python train.py --inner_norm=false --depths=[3, 6, 6] --muon_scale="match_rms_adamw" --momentum=0.9 --epochs=20.0
Rows from block 7, named by matrix and row number. Rows with one number belong to one neuron. Each number is 200 + 20 x the weight over its row's rms, rounded and kept within 0 to 999. All counts start at 0. After the name is the row's rms in percent of the matrix's.
# fc1: MLP up (model.blocks.7.mlp.fc1.weight, 480x160), inputs 0-53
# fc2: MLP down (model.blocks.7.mlp.fc2.weight, 160x480, transposed), outputs 0-53
fc1.319,096,205,208,169,177,243,196,196,208,192,210,168,198,216,163,213,234,202,215,202,237,216,200,185,223,175,155,208,184,199,223,144,158,202,195,203,208,180,224,219,197,214,233,196,219,201,230,232,219,208,191,190,170,226,200
fc2.319,091,231,173,196,156,211,176,185,197,202,223,203,188,217,226,186,185,202,187,196,187,216,222,224,186,200,196,205,195,168,225,227,170,212,203,213,207,186,220,166,177,236,214,181,195,202,204,238,195,210,191,232,177,213,240
fc1.320,121,191,199,187,193,166,198,208,196,194,216,197,210,188,208,185,248,201,195,232,204,225,217,174,193,194,212,233,184,192,208,179,213,187,213,149,199,217,194,215,182,191,209,216,224,146,220,186,156,196,192,215,214,191,190
fc2.320,111,211,225,194,226,178,199,205,207,198,189,186,206,187,215,195,248,208,185,177,200,212,211,216,213,213,164,165,189,218,222,202,182,219,229,159,186,188,175,206,187,168,207,203,166,201,228,192,194,169,196,174,206,209,205
fc1.321,107,205,221,207,189,218,222,187,223,221,229,148,206,195,212,198,174,206,185,192,171,181,222,200,228,223,177,190,201,211,193,128,198,245,165,210,202,193,172,218,216,208,203,197,186,187,222,227,259,194,191,234,170,183,190
fc2.321,108,208,191,192,193,177,216,214,249,176,200,198,178,204,187,208,185,194,211,173,254,180,203,192,199,195,181,162,243,176,201,224,183,157,173,157,178,214,208,185,180,163,180,191,197,183,184,199,208,210,190,197,211,176,215
fc1.322,100,183,216,196,204,223,240,235,258,218,212,164,192,191,192,167,205,202,227,183,183,208,160,174,206,188,205,171,176,183,180,222,226,200,177,222,207,203,181,218,188,198,180,174,217,181,182,197,200,197,204,240,234,190,186
fc2.322,100,185,232,208,204,204,196,230,163,234,208,215,197,217,234,189,195,225,209,186,194,195,189,231,202,223,190,223,213,194,209,209,213,190,192,205,190,182,227,189,192,173,191,205,223,185,232,212,208,212,199,221,164,167,199
fc1.323,108,196,177,194,187,177,163,180,211,214,181,239,190,207,190,209,211,228,201,207,180,223,185,149,212,204,194,167,216,202,216,183,179,215,208,208,184,232,189,205,219,210,234,199,220,194,192,186,199,187,235,184,185,222,219
fc2.323,115,213,221,204,181,234,201,207,196,190,208,227,213,232,165,213,198,217,202,206,173,166,160,201,229,177,187,176,205,215,211,219,217,179,194,215,219,203,206,193,219,159,182,183,182,204,201,192,187,209,189,189,206,149,224
fc1.324,090,193,193,174,192,185,193,246,216,201,196,213,179,196,182,216,205,242,211,213,209,204,207,184,210,178,228,151,219,220,209,249,196,227,168,184,213,199,184,190,211,206,200,190,237,183,179,191,173,171,215,212,166,175,194
fc2.324,089,176,209,212,181,223,246,228,209,186,209,206,198,208,212,201,214,208,186,225,206,185,135,184,206,180,197,203,215,205,235,206,239,197,226,162,204,215,202,216,189,186,215,195,205,217,162,188,154,196,187,193,222,198,204
fc1.325,091,207,226,183,200,168,218,189,217,190,192,200,204,211,198,198,238,159,215,252,208,207,232,201,199,198,198,221,184,200,229,194,204,220,229,214,197,241,192,185,189,204,206,170,229,174,234,179,219,198,203,205,217,186,224
fc2.325,096,199,220,204,189,236,200,189,185,189,192,216,191,205,213,208,186,228,212,197,180,176,219,192,217,167,175,164,184,198,208,233,184,195,238,176,192,200,163,186,207,167,221,181,188,181,199,191,164,181,193,195,196,201,201
fc1.326,094,185,174,180,214,192,203,193,221,219,205,212,137,215,182,191,175,184,215,209,214,250,258,223,204,170,207,191,203,191,190,211,188,157,211,222,187,199,212,215,211,203,180,164,194,183,209,196,213,171,229,180,218,209,184
fc2.326,080,195,198,199,195,202,185,200,229,189,215,226,227,181,177,196,243,222,228,218,190,186,210,171,155,215,200,205,175,191,161,184,214,194,224,180,227,213,201,224,198,222,203,198,206,198,208,224,198,221,177,194,215,189,223
fc1.327,120,233,227,204,194,205,168,216,262,185,190,183,200,148,163,216,228,200,176,217,231,190,209,191,224,170,195,165,193,211,219,197,203,190,167,207,222,217,177,190,196,192,194,189,224,179,179,188,224,211,225,212,222,186,180
fc2.327,115,206,194,179,233,209,194,234,209,181,178,200,190,199,199,198,230,173,213,190,192,204,187,176,174,166,234,180,231,213,187,208,214,203,160,224,211,190,198,217,199,183,225,185,230,188,199,188,141,222,194,224,196,177,190
fc1.328,077,189,215,227,202,206,184,198,207,155,166,194,213,175,182,210,225,222,199,197,196,187,197,224,182,189,187,190,202,207,236,212,239,183,197,180,179,179,234,188,179,182,200,218,206,193,192,182,158,211,197,225,200,214,199
fc2.328,097,229,199,218,178,187,189,183,198,217,184,188,185,180,189,194,190,190,190,191,170,207,200,223,197,213,223,182,178,171,209,187,220,217,205,193,232,160,221,182,175,203,202,189,181,174,235,200,208,180,201,214,161,160,239
fc1.329,085,178,210,215,203,207,196,224,216,170,204,187,212,204,196,180,206,192,173,194,245,229,161,177,236,234,216,210,149,224,194,201,227,169,200,221,177,173,211,173,258,204,201,192,222,185,176,185,208,192,207,212,195,181,220
fc2.329,086,193,186,216,218,185,190,195,246,245,238,203,221,211,195,222,217,198,183,233,224,213,167,216,246,206,189,200,169,207,221,216,205,236,153,204,175,198,170,209,207,211,188,198,249,187,207,201,236,211,216,199,191,226,182
fc1.330,108,184,194,165,193,196,205,202,237,174,225,178,199,191,213,212,178,202,183,207,221,212,204,200,225,175,160,181,207,176,186,206,260,193,184,192,186,211,190,192,187,195,209,220,208,197,198,215,191,218,187,217,208,216,197
fc2.330,103,197,242,229,189,188,235,167,229,225,201,210,187,215,225,219,213,162,184,213,215,199,225,176,137,211,222,205,196,211,189,204,184,189,215,186,185,211,199,202,174,224,215,179,226,186,180,194,182,221,220,201,193,194,193
fc1.331,118,155,191,209,178,220,227,189,182,202,198,231,211,189,220,191,218,194,215,208,230,199,190,228,201,215,195,173,159,215,188,193,165,229,194,202,221,213,203,183,206,224,198,210,206,229,206,215,216,181,180,188,209,193,159
fc2.331,120,222,195,199,229,202,216,212,226,187,172,187,217,210,197,208,187,194,201,210,211,185,178,214,213,204,226,213,201,229,222,191,184,219,159,223,209,216,178,233,200,200,200,186,222,206,229,212,224,232,212,215,204,185,195
fc1.332,130,190,193,176,174,188,158,210,210,203,216,243,192,199,221,182,219,203,188,212,187,230,210,201,163,189,201,197,208,201,186,156,190,203,232,178,218,214,183,206,221,218,215,177,214,216,225,231,186,205,208,192,181,190,210
fc2.332,135,216,187,169,242,196,230,203,175,210,205,266,210,211,200,141,176,202,190,218,198,208,243,197,184,218,234,196,201,189,194,187,214,186,181,185,167,226,205,187,194,196,200,180,191,206,220,213,207,162,188,173,202,179,178
fc1.333,080,182,190,207,206,202,197,198,196,197,175,198,189,201,217,181,176,231,213,185,192,184,187,182,174,159,180,186,196,155,243,193,192,196,253,215,197,220,195,212,212,233,199,195,198,192,136,214,186,199,197,198,200,218,189
fc2.333,082,201,169,205,259,227,222,198,212,200,195,240,191,175,224,231,219,223,170,195,192,200,201,198,225,217,189,200,171,189,183,209,198,212,257,204,205,234,164,215,181,184,191,202,217,212,248,192,186,176,233,227,200,178,199
fc1.334,107,204,216,200,210,236,205,221,260,186,244,201,242,175,158,202,164,231,192,241,190,219,211,216,215,203,220,193,193,191,166,193,206,212,170,218,224,188,191,215,149,218,172,177,202,189,193,192,191,190,196,229,200,214,196
fc2.334,098,192,186,173,210,239,172,188,218,185,169,196,174,223,238,218,169,218,215,192,201,194,170,219,212,179,180,200,194,202,191,212,195,178,171,185,203,228,186,210,232,201,212,178,186,199,221,179,170,186,164,201,210,206,190
fc1.335,178,127,195,211,195,212,205,171,199,191,196,232,182,217,199,166,188,188,226,206,207,214,185,190,218,213,188,196,150,189,206,169,175,192,201,229,209,198,210,208,217,159,198,211,184,191,218,206,204,206,208,186,190,195,185
fc2.335,160,232,183,174,234,192,220,178,186,203,201,190,200,221,178,199,209,187,225,215,189,209,200,184,195,216,227,210,196,202,170,186,195,224,177,175,211,235,223,219,190,189,197,165,188,196,206,212,174,218,223,194,211,169,171
fc1.336,111,228,206,158,208,197,209,191,173,170,251,201,171,188,215,198,215,198,232,195,145,195,179,201,203,218,178,204,194,199,199,196,196,199,197,180,186,223,172,211,212,200,228,211,210,225,187,201,213,203,218,185,173,213,215
fc2.336,119,197,214,174,156,188,218,206,232,209,221,206,191,174,213,203,174,235,185,204,235,182,223,223,178,189,189,193,175,198,201,204,218,244,218,210,189,209,193,175,185,146,166,189,186,191,205,194,187,195,183,201,186,213,202
fc1.337,118,185,199,172,237,198,196,200,201,199,233,188,206,158,186,188,193,223,198,179,204,180,207,181,166,191,214,261,223,189,229,215,223,223,222,211,215,230,202,204,163,220,201,217,202,198,207,203,191,205,182,218,223,185,199
fc2.337,122,207,184,192,204,183,190,205,215,198,213,206,210,202,210,212,216,186,176,217,197,191,225,190,204,193,183,194,191,187,168,220,222,182,219,190,194,179,187,190,243,234,209,178,210,184,198,233,196,216,191,175,190,175,174
fc1.338,061,193,185,199,207,202,191,210,229,199,194,199,186,182,200,186,173,240,211,188,238,188,186,238,157,227,198,205,219,220,173,162,188,247,210,189,177,247,204,190,172,185,190,201,177,162,200,181,205,205,199,217,228,225,192
fc2.338,073,165,180,216,181,218,190,216,184,191,195,230,182,184,200,213,201,164,167,210,195,224,226,228,205,192,201,234,187,200,238,198,238,183,156,204,218,176,199,225,208,159,221,216,201,227,151,168,223,203,200,208,196,237,223
fc1.339,068,207,217,181,219,213,192,195,220,225,216,232,169,185,183,203,199,182,177,195,171,201,186,234,181,167,209,180,187,176,219,196,204,208,198,185,162,229,200,199,201,195,196,200,210,192,200,213,195,161,214,210,201,217,268
fc2.339,068,227,221,187,210,193,189,207,181,196,141,186,177,228,215,210,206,200,157,188,207,185,184,197,184,210,189,221,214,196,184,227,212,234,181,185,198,190,193,185,219,222,195,187,193,197,234,236,210,205,224,206,192,164,228
fc1.340,111,215,190,189,212,207,218,196,199,227,241,167,167,233,155,192,195,169,218,198,195,203,203,168,211,199,197,198,204,208,211,171,181,189,191,199,219,199,211,218,228,227,191,210,231,208,211,184,190,172,210,171,177,204,207
fc2.340,104,221,188,178,211,227,215,176,188,186,233,190,179,218,194,207,210,167,243,184,200,190,195,206,166,178,175,213,235,208,153,171,166,182,180,176,205,237,207,211,162,195,186,242,226,193,222,187,209,184,206,223,203,200,199
fc1.341,112,183,176,218,197,204,238,220,199,203,220,182,170,166,199,176,191,195,180,195,207,230,194,228,182,191,213,199,202,184,190,180,198,226,198,185,179,202,178,202,208,204,184,196,168,194,204,189,190,207,211,186,208,210,188
fc2.341,096,198,195,232,226,221,216,217,164,238,165,198,205,203,199,196,250,195,176,195,208,210,217,179,168,208,178,168,193,224,165,194,196,161,205,212,199,168,188,160,207,206,206,202,215,227,204,186,198,207,175,166,229,197,199
fc1.342,087,214,195,225,178,189,211,209,220,210,190,167,174,153,205,215,213,220,201,194,190,187,161,142,197,198,186,216,196,225,193,174,200,209,187,203,188,200,172,183,222,224,196,191,205,188,207,184,193,186,208,211,199,173,220
fc2.342,088,208,209,170,221,190,181,179,198,196,190,179,184,194,201,185,212,177,209,212,169,214,173,217,192,216,172,170,222,194,201,252,167,162,198,208,216,213,167,208,196,178,195,225,205,194,216,214,175,218,222,226,236,158,196
fc1.343,083,190,185,174,209,195,184,186,231,206,234,199,189,207,178,218,230,221,194,204,210,182,214,211,197,184,207,206,224,226,191,198,196,191,226,194,218,214,191,201,185,200,185,164,174,187,214,186,165,186,183,227,202,216,205
fc2.343,081,191,201,191,175,209,175,194,193,223,206,178,190,197,207,202,174,206,158,158,217,163,233,186,170,175,211,198,199,202,180,189,198,197,224,220,215,185,190,180,219,173,205,196,174,186,214,168,219,221,196,197,192,205,200
fc1.344,093,201,216,244,185,199,198,185,219,189,181,190,207,195,166,206,194,183,204,199,217,204,222,192,198,145,194,212,201,191,220,176,173,195,208,188,194,227,212,224,192,198,226,193,161,145,174,219,193,211,227,175,193,173,197
fc2.344,093,201,205,201,234,192,187,229,171,193,178,189,214,177,219,169,227,209,164,188,183,208,225,205,162,218,222,229,232,202,197,222,194,214,209,201,205,230,203,245,205,181,218,200,204,192,189,192,205,212,212,223,197,183,191
fc1.345,112,217,204,198,199,177,209,210,218,185,223,262,193,206,197,191,192,203,202,199,176,223,179,189,193,185,200,201,216,210,215,228,193,200,225,198,188,215,198,217,228,146,212,205,185,234,167,210,179,187,178,190,216,138,218
fc2.345,119,193,208,200,208,170,168,194,174,202,220,191,165,204,246,208,201,195,202,219,209,181,190,191,198,213,227,203,196,184,194,223,189,213,197,206,175,195,188,190,183,194,221,193,174,192,181,198,195,226,203,201,191,181,167
fc1.346,083,176,194,186,183,169,221,186,211,213,203,151,226,169,209,186,186,238,219,235,204,208,179,232,194,183,212,175,169,215,197,142,221,185,190,200,182,203,232,208,224,204,195,232,201,204,174,195,197,198,202,166,170,206,189
fc2.346,104,147,204,232,184,211,172,206,192,191,198,191,187,226,190,227,222,177,201,178,189,197,191,182,174,207,222,192,188,179,196,192,219,211,181,199,204,212,190,150,199,211,188,164,173,197,203,233,209,181,168,182,176,181,213
fc1.347,107,216,196,197,175,222,139,200,206,199,209,182,201,196,192,195,207,221,191,214,217,207,233,213,187,192,189,227,193,196,213,203,209,195,169,207,202,216,209,201,197,190,212,192,191,187,196,184,229,218,187,219,224,229,215
fc2.347,103,205,217,177,199,188,169,203,174,198,195,201,181,181,197,196,183,197,213,189,206,198,255,216,180,190,191,196,190,220,203,184,192,175,208,174,198,219,218,210,219,228,204,246,199,167,222,191,212,193,202,232,211,193,207
fc1.348,131,195,189,186,230,176,182,212,194,222,236,208,195,204,167,150,201,197,198,217,210,209,197,186,211,190,193,234,192,197,198,216,171,222,185,229,215,220,204,184,206,180,204,221,212,190,168,212,206,245,199,203,185,179,184
fc2.348,125,185,184,217,223,180,172,188,164,200,194,193,197,233,191,208,215,216,214,221,201,197,200,221,235,187,204,195,191,227,174,205,165,234,212,185,191,178,237,210,206,184,211,198,205,194,176,180,218,206,234,203,191,225,176
fc1.349,110,202,203,240,179,205,203,152,162,226,198,142,198,169,190,188,223,207,190,172,226,216,200,224,206,182,205,184,195,198,246,220,267,197,217,211,197,212,189,205,177,194,199,207,188,188,196,195,192,183,184,194,179,235,207
fc2.349,107,196,194,196,186,196,206,192,207,205,215,185,255,201,211,188,172,192,208,214,201,212,207,202,173,193,202,196,219,211,226,144,214,213,179,211,213,188,216,200,225,203,219,208,220,180,226,213,236,222,186,226,200,210,200
fc1.350,063,185,190,179,208,214,228,191,224,228,213,174,233,196,211,150,173,211,203,213,185,221,226,191,194,184,206,214,167,208,232,199,200,173,215,202,173,178,232,232,199,224,201,228,169,214,232,229,184,174,227,194,204,206,189
fc2.350,076,217,201,211,192,212,189,216,208,161,191,190,179,227,209,229,200,213,195,179,231,173,183,184,207,203,197,198,163,182,178,212,191,195,202,210,187,188,219,175,238,240,151,196,217,182,163,211,164,199,183,174,210,203,231
fc1.351,108,236,215,189,218,216,187,176,235,199,200,190,194,159,182,216,201,187,211,247,239,200,193,210,164,193,205,194,187,228,224,186,168,203,207,208,205,198,190,190,148,189,201,226,174,157,211,234,195,186,188,228,204,190,229
fc2.351,115,175,243,206,185,153,173,176,240,140,165,225,202,194,211,212,192,176,186,196,166,203,231,206,220,189,218,167,201,179,187,178,188,201,161,247,221,193,171,204,198,179,232,211,198,192,191,194,202,207,190,203,169,226,206
fc1.352,086,153,162,219,173,198,201,214,215,222,177,175,185,195,215,204,205,213,221,190,199,226,191,215,202,185,200,219,175,210,230,213,198,201,234,180,219,197,169,219,195,197,199,199,206,199,195,198,198,197,228,196,210,199,186
fc2.352,082,167,240,205,200,201,178,146,173,214,186,209,222,190,228,174,221,216,201,168,218,194,223,226,195,186,213,212,199,173,220,187,209,186,191,212,205,215,203,198,215,156,225,208,195,193,191,188,197,168,180,193,196,205,155
fc1.353,077,181,222,164,214,200,194,229,215,183,221,159,183,196,193,164,200,197,206,228,184,166,179,215,250,213,195,194,188,197,180,224,207,159,211,195,257,257,176,220,181,215,193,217,193,207,205,207,196,183,197,226,202,189,212
fc2.353,077,219,189,188,220,200,186,200,213,187,231,168,180,174,204,231,195,200,213,194,191,187,189,185,217,207,215,197,215,200,206,192,229,190,196,178,179,226,191,197,213,171,179,210,177,182,136,211,205,150,201,230,183,199,217
fc1.354,081,196,185,211,160,167,187,205,188,211,224,195,187,215,166,177,195,221,219,206,225,197,199,213,206,188,204,207,204,198,200,203,221,220,173,167,196,252,215,197,194,169,189,195,239,206,170,171,163,216,192,195,191,203,205
fc2.354,072,194,207,213,171,206,166,191,179,213,175,192,217,202,164,238,186,189,235,203,241,208,215,219,217,217,163,176,232,204,207,216,232,189,213,194,213,212,197,195,243,189,208,221,162,196,190,200,182,206,222,207,196,212,220
fc1.355,099,179,211,205,180,195,196,179,240,151,166,215,196,194,239,207,217,230,199,228,224,209,240,201,207,178,190,178,229,205,222,182,162,199,170,192,171,201,187,178,200,190,212,184,201,181,192,170,233,211,198,194,184,237,213
fc2.355,102,204,184,209,193,186,209,203,179,219,202,161,217,224,176,215,233,161,219,196,170,206,208,207,222,191,198,189,177,200,171,217,219,225,177,171,212,150,197,158,188,205,169,186,210,200,188,223,191,192,230,198,209,210,199
fc1.356,116,186,159,203,201,207,222,216,212,187,208,195,191,219,199,188,198,175,212,240,227,216,213,195,193,189,202,201,209,183,217,209,164,171,216,212,210,228,194,175,237,232,201,188,197,217,150,217,187,222,205,214,200,206,195
fc2.356,124,150,200,216,215,209,194,209,220,188,178,216,224,203,191,211,238,166,132,211,209,188,209,192,221,165,222,217,223,191,204,186,194,180,219,212,204,192,209,218,195,186,216,218,212,205,186,191,166,191,155,211,201,207,194
fc1.357,079,201,219,209,195,172,213,210,197,148,208,165,182,173,191,201,185,231,200,236,205,172,166,180,203,190,214,202,218,224,200,166,191,209,158,179,217,215,211,225,187,232,209,202,192,238,194,194,197,210,181,186,181,205,173
fc2.357,075,191,180,178,214,216,188,222,213,233,167,199,185,188,215,210,212,179,177,199,192,196,159,207,232,236,224,184,148,214,199,220,188,188,197,173,207,196,203,204,222,185,218,209,201,190,216,234,191,206,196,187,226,189,175
fc1.358,089,239,205,181,192,179,197,235,239,172,212,206,197,197,170,173,188,229,202,212,200,184,215,204,187,154,204,177,232,196,222,230,251,186,189,181,253,203,179,215,203,177,204,188,218,181,205,201,216,182,193,191,193,185,215
fc2.358,089,208,200,165,213,223,207,211,211,231,204,159,198,176,191,207,188,198,186,205,199,227,161,177,249,196,232,195,195,214,202,204,223,199,182,217,203,220,246,184,220,183,211,194,173,208,182,211,236,196,215,195,184,189,201
fc1.359,094,196,169,206,229,215,180,199,196,182,201,213,215,157,177,191,214,209,215,204,170,211,181,182,179,224,201,224,220,215,205,196,217,228,179,183,220,176,182,213,188,197,230,222,233,175,205,212,179,187,190,231,171,210,207
fc2.359,097,204,212,202,211,213,223,231,180,209,217,229,170,175,183,228,210,235,176,205,160,185,170,196,185,173,189,211,189,217,179,178,182,227,180,202,195,165,167,190,217,206,164,209,205,181,219,215,198,184,218,190,212,164,233
fc1.360,131,219,196,224,230,252,219,186,194,185,229,209,197,164,188,172,216,218,195,194,254,202,207,271,206,207,226,204,196,201,193,193,188,178,195,203,178,195,207,217,218,178,198,221,211,217,179,243,220,202,218,195,185,186,203
fc2.360,112,186,213,211,203,199,190,208,193,160,187,215,201,204,212,173,209,221,199,224,195,239,190,212,191,213,195,219,221,230,169,198,191,212,198,194,190,180,164,209,207,199,182,216,201,161,152,219,198,180,224,192,224,203,192
fc1.361,087,193,183,216,172,205,168,203,212,205,179,223,159,190,206,177,236,203,217,202,191,172,208,213,236,219,210,203,208,214,206,203,206,196,175,177,213,202,152,187,219,172,224,183,222,233,221,199,215,205,185,206,207,182,217
fc2.361,078,190,246,194,189,223,209,212,188,169,227,179,171,209,219,205,207,199,210,186,197,225,190,186,201,214,197,181,199,193,208,190,227,185,189,215,190,182,171,219,233,195,185,215,206,161,183,203,177,227,201,206,211,200,197
fc1.362,139,204,186,185,208,208,196,195,179,205,221,217,192,177,173,176,215,220,202,208,210,179,191,202,185,184,202,207,173,194,200,201,200,236,192,197,214,222,198,189,215,205,207,185,192,197,219,195,239,179,235,184,206,235,207
fc2.362,130,196,214,193,221,215,178,197,178,205,221,186,190,143,172,204,210,209,223,182,222,202,216,219,187,192,214,173,190,212,218,207,201,173,191,199,212,223,194,217,203,212,219,236,215,169,231,206,199,166,203,226,177,182,221
fc1.363,108,144,205,190,229,198,196,188,236,194,219,188,233,200,188,197,193,209,269,179,168,198,203,219,200,222,210,223,202,151,176,217,213,214,192,181,182,210,199,200,188,251,193,198,204,186,247,213,221,205,191,221,222,171,203
fc2.363,119,185,194,194,209,190,193,210,206,179,198,221,214,195,221,210,214,221,240,200,200,181,192,217,223,195,226,187,122,177,216,184,214,199,176,198,186,167,175,159,182,253,173,182,224,187,200,188,188,163,163,185,177,189,198
fc1.364,110,189,226,219,183,183,207,193,198,209,198,187,208,198,213,184,182,171,201,230,182,215,183,230,178,212,177,211,192,185,200,184,193,197,203,224,207,207,192,173,207,195,193,208,217,218,207,199,214,206,189,181,203,197,197
fc2.364,110,210,204,213,207,221,189,207,209,176,160,209,213,204,194,196,197,210,214,191,204,200,213,200,203,201,195,193,265,209,208,197,227,199,268,214,216,208,177,192,203,184,183,196,192,215,189,151,205,191,208,202,211,228,185
fc1.365,078,193,220,228,168,207,215,215,230,219,214,157,172,222,213,213,196,172,194,176,196,197,257,191,200,217,169,203,198,212,217,254,210,191,164,207,208,215,179,187,222,162,226,223,157,141,223,222,221,152,228,203,209,207,180
fc2.365,083,226,199,194,208,162,226,205,197,186,214,164,210,195,198,220,195,220,217,211,196,178,211,193,200,201,219,172,208,210,168,167,240,241,188,192,229,197,203,184,151,193,212,215,210,213,185,212,184,178,224,210,182,178,187
fc1.366,082,172,187,176,224,174,199,207,210,183,196,204,200,161,207,193,179,224,170,196,194,226,198,222,197,188,225,247,218,210,175,194,185,206,200,206,205,220,200,217,169,255,192,224,170,224,228,198,212,196,210,190,221,215,189
fc2.366,084,211,210,207,195,177,204,195,212,213,176,206,239,175,172,235,187,236,170,207,195,156,179,224,207,204,235,187,195,166,230,211,196,208,175,210,182,206,195,226,236,206,195,220,232,209,207,178,180,194,191,225,210,175,205
fc1.367,076,207,178,212,187,232,173,193,203,199,218,182,237,224,190,181,238,204,229,214,225,246,197,227,171,190,253,191,188,231,187,226,206,175,197,180,211,162,195,202,233,196,213,215,194,180,195,172,173,204,196,190,197,216,196
fc2.367,080,232,176,226,201,196,180,226,210,209,215,222,207,172,235,187,231,192,185,196,182,203,182,209,190,202,182,200,151,225,207,198,195,193,210,167,176,199,189,176,172,208,218,213,165,184,230,171,202,219,219,197,219,180,188
fc1.368,126,190,228,205,196,152,210,208,206,206,187,187,177,216,186,203,193,185,206,180,211,193,192,203,181,186,234,172,189,178,183,172,201,209,165,202,206,175,178,193,176,176,194,213,205,214,189,219,262,215,202,224,215,204,212
fc2.368,123,218,189,217,192,203,206,206,230,179,200,212,180,191,216,189,216,189,203,168,224,180,245,189,204,229,172,189,208,216,209,194,227,181,218,149,207,208,216,198,184,197,193,190,206,213,214,222,230,147,223,184,216,201,232
fc1.369,088,205,173,205,223,214,219,196,207,177,211,206,208,194,214,222,192,181,214,203,195,192,194,174,215,205,174,200,202,204,207,187,201,191,212,199,239,239,174,212,185,201,173,188,204,215,199,202,215,199,169,190,226,187,196
fc2.369,100,214,178,189,186,218,210,188,168,206,186,203,242,200,209,191,184,185,216,224,173,196,189,167,185,231,192,188,184,200,237,237,174,209,209,194,202,198,190,190,187,179,195,166,188,239,204,203,212,196,193,193,178,194,197
fc1.370,117,195,212,190,195,205,207,177,205,211,177,214,193,176,166,204,163,196,206,197,197,220,193,195,214,213,182,216,213,237,218,180,167,186,216,210,209,217,183,205,192,201,243,217,230,185,215,211,204,191,204,178,211,239,204
fc2.370,128,199,179,190,221,183,215,198,195,222,223,202,216,261,194,207,204,194,231,201,195,261,222,185,161,200,176,177,205,212,194,212,200,203,187,203,208,203,231,199,218,205,217,194,223,239,214,205,185,173,187,181,191,247,167
fc1.371,105,200,160,183,209,182,196,219,218,245,222,186,187,190,139,190,235,181,200,192,175,182,212,200,165,176,212,186,187,163,230,205,227,193,186,169,183,183,227,236,195,197,183,213,217,207,196,203,188,213,199,226,206,198,191
fc2.371,114,208,201,217,230,248,211,197,186,174,223,205,188,192,199,216,181,182,204,203,172,171,230,220,199,218,172,189,193,216,150,189,193,181,216,230,199,192,203,191,176,193,175,167,232,208,207,196,175,196,214,189,205,208,195
fc1.372,123,193,207,221,226,196,206,188,231,242,204,186,197,209,213,214,225,211,245,168,201,207,209,206,146,204,237,168,202,195,183,194,213,213,172,169,217,241,191,183,169,216,193,211,221,199,203,198,228,219,191,216,207,203,207
fc2.372,125,245,209,189,209,208,232,194,185,198,212,184,208,178,191,213,211,196,202,193,195,189,200,179,210,200,221,220,182,165,210,221,188,226,167,192,177,212,176,193,206,189,186,212,207,194,218,220,201,217,211,213,171,182,226
fc1.373,086,214,198,161,215,186,165,212,230,195,236,191,202,155,179,188,220,206,206,183,218,189,226,193,214,204,182,215,188,221,201,202,225,191,197,162,189,216,228,206,189,205,202,186,185,151,182,191,216,207,225,170,210,192,192
fc2.373,081,216,230,187,193,205,167,215,208,187,221,196,167,193,192,195,205,182,203,200,223,198,229,230,175,188,195,179,198,217,198,215,202,189,208,174,215,183,190,176,210,171,170,197,203,204,195,202,225,166,239,194,232,171,220
fc1.374,084,222,173,140,190,192,159,216,208,193,218,186,221,216,193,197,193,199,189,228,219,191,215,211,218,263,210,242,203,176,211,207,202,193,188,174,219,229,189,213,185,201,230,217,188,215,237,203,210,187,185,226,212,212,205
fc2.374,090,224,215,184,203,222,182,180,232,181,225,200,147,188,179,195,176,189,196,205,213,215,208,178,193,186,186,185,226,190,196,178,201,171,204,213,213,184,179,217,203,231,178,211,223,207,170,200,180,173,214,237,202,208,261
fc1.375,106,198,201,206,214,212,185,214,236,216,227,175,174,178,175,189,194,212,214,183,194,240,217,166,196,220,190,185,191,193,170,187,220,220,196,243,199,211,186,199,194,217,197,184,203,225,203,200,207,218,190,208,164,225,191
fc2.375,105,178,190,212,204,181,200,199,194,186,192,155,188,208,211,216,190,202,173,216,207,182,206,220,217,194,160,206,192,159,196,232,189,204,208,180,218,175,173,164,183,199,207,235,170,206,212,204,192,161,190,172,221,201,189
fc1.376,095,207,191,227,187,229,203,217,207,194,245,238,230,164,201,201,197,197,208,188,223,214,224,217,184,198,248,218,197,202,232,213,188,162,183,214,170,199,182,185,197,195,190,201,192,194,218,180,201,223,212,203,213,193,173
fc2.376,096,202,207,204,175,178,207,171,179,201,196,240,168,218,205,202,172,180,196,216,189,207,205,185,172,186,199,189,226,197,205,187,244,190,201,188,195,200,204,220,182,208,159,212,235,141,211,193,192,219,193,184,189,173,178
fc1.377,092,230,183,226,209,213,227,191,215,211,187,206,223,184,194,161,168,174,204,207,180,224,197,211,170,235,203,198,192,201,231,172,198,206,214,201,205,205,193,187,163,212,198,179,205,199,185,201,186,200,210,216,175,215,205
fc2.377,095,228,193,183,193,216,206,211,234,222,196,181,214,191,219,200,207,190,196,204,185,201,184,221,220,211,183,200,254,214,187,176,171,195,225,219,184,250,157,193,214,217,237,224,212,175,246,183,198,188,182,190,173,218,206
fc1.378,045,208,195,176,196,210,202,170,207,215,208,224,208,185,194,195,171,159,170,171,196,208,190,201,190,168,253,205,195,194,195,202,222,216,192,176,217,170,212,207,185,178,216,223,205,199,208,239,214,244,200,219,217,227,203
fc2.378,050,213,227,226,203,194,193,208,176,204,236,208,194,210,208,228,232,215,192,207,197,212,227,241,194,202,213,187,228,212,189,199,178,160,191,220,160,212,205,191,233,197,188,183,264,227,199,230,202,234,190,207,191,231,213
fc1.379,067,211,204,209,218,210,215,201,224,202,182,177,164,205,181,193,176,186,200,190,223,211,181,186,242,210,227,202,175,185,188,226,202,178,183,206,204,226,175,166,214,192,198,190,207,161,212,219,208,209,207,214,210,192,190
fc2.379,076,223,206,214,207,237,191,215,205,228,220,205,213,190,168,200,185,179,214,221,176,172,183,187,199,210,199,197,192,220,208,227,239,247,181,200,166,203,203,209,202,215,202,188,194,145,186,208,209,195,178,248,167,209,223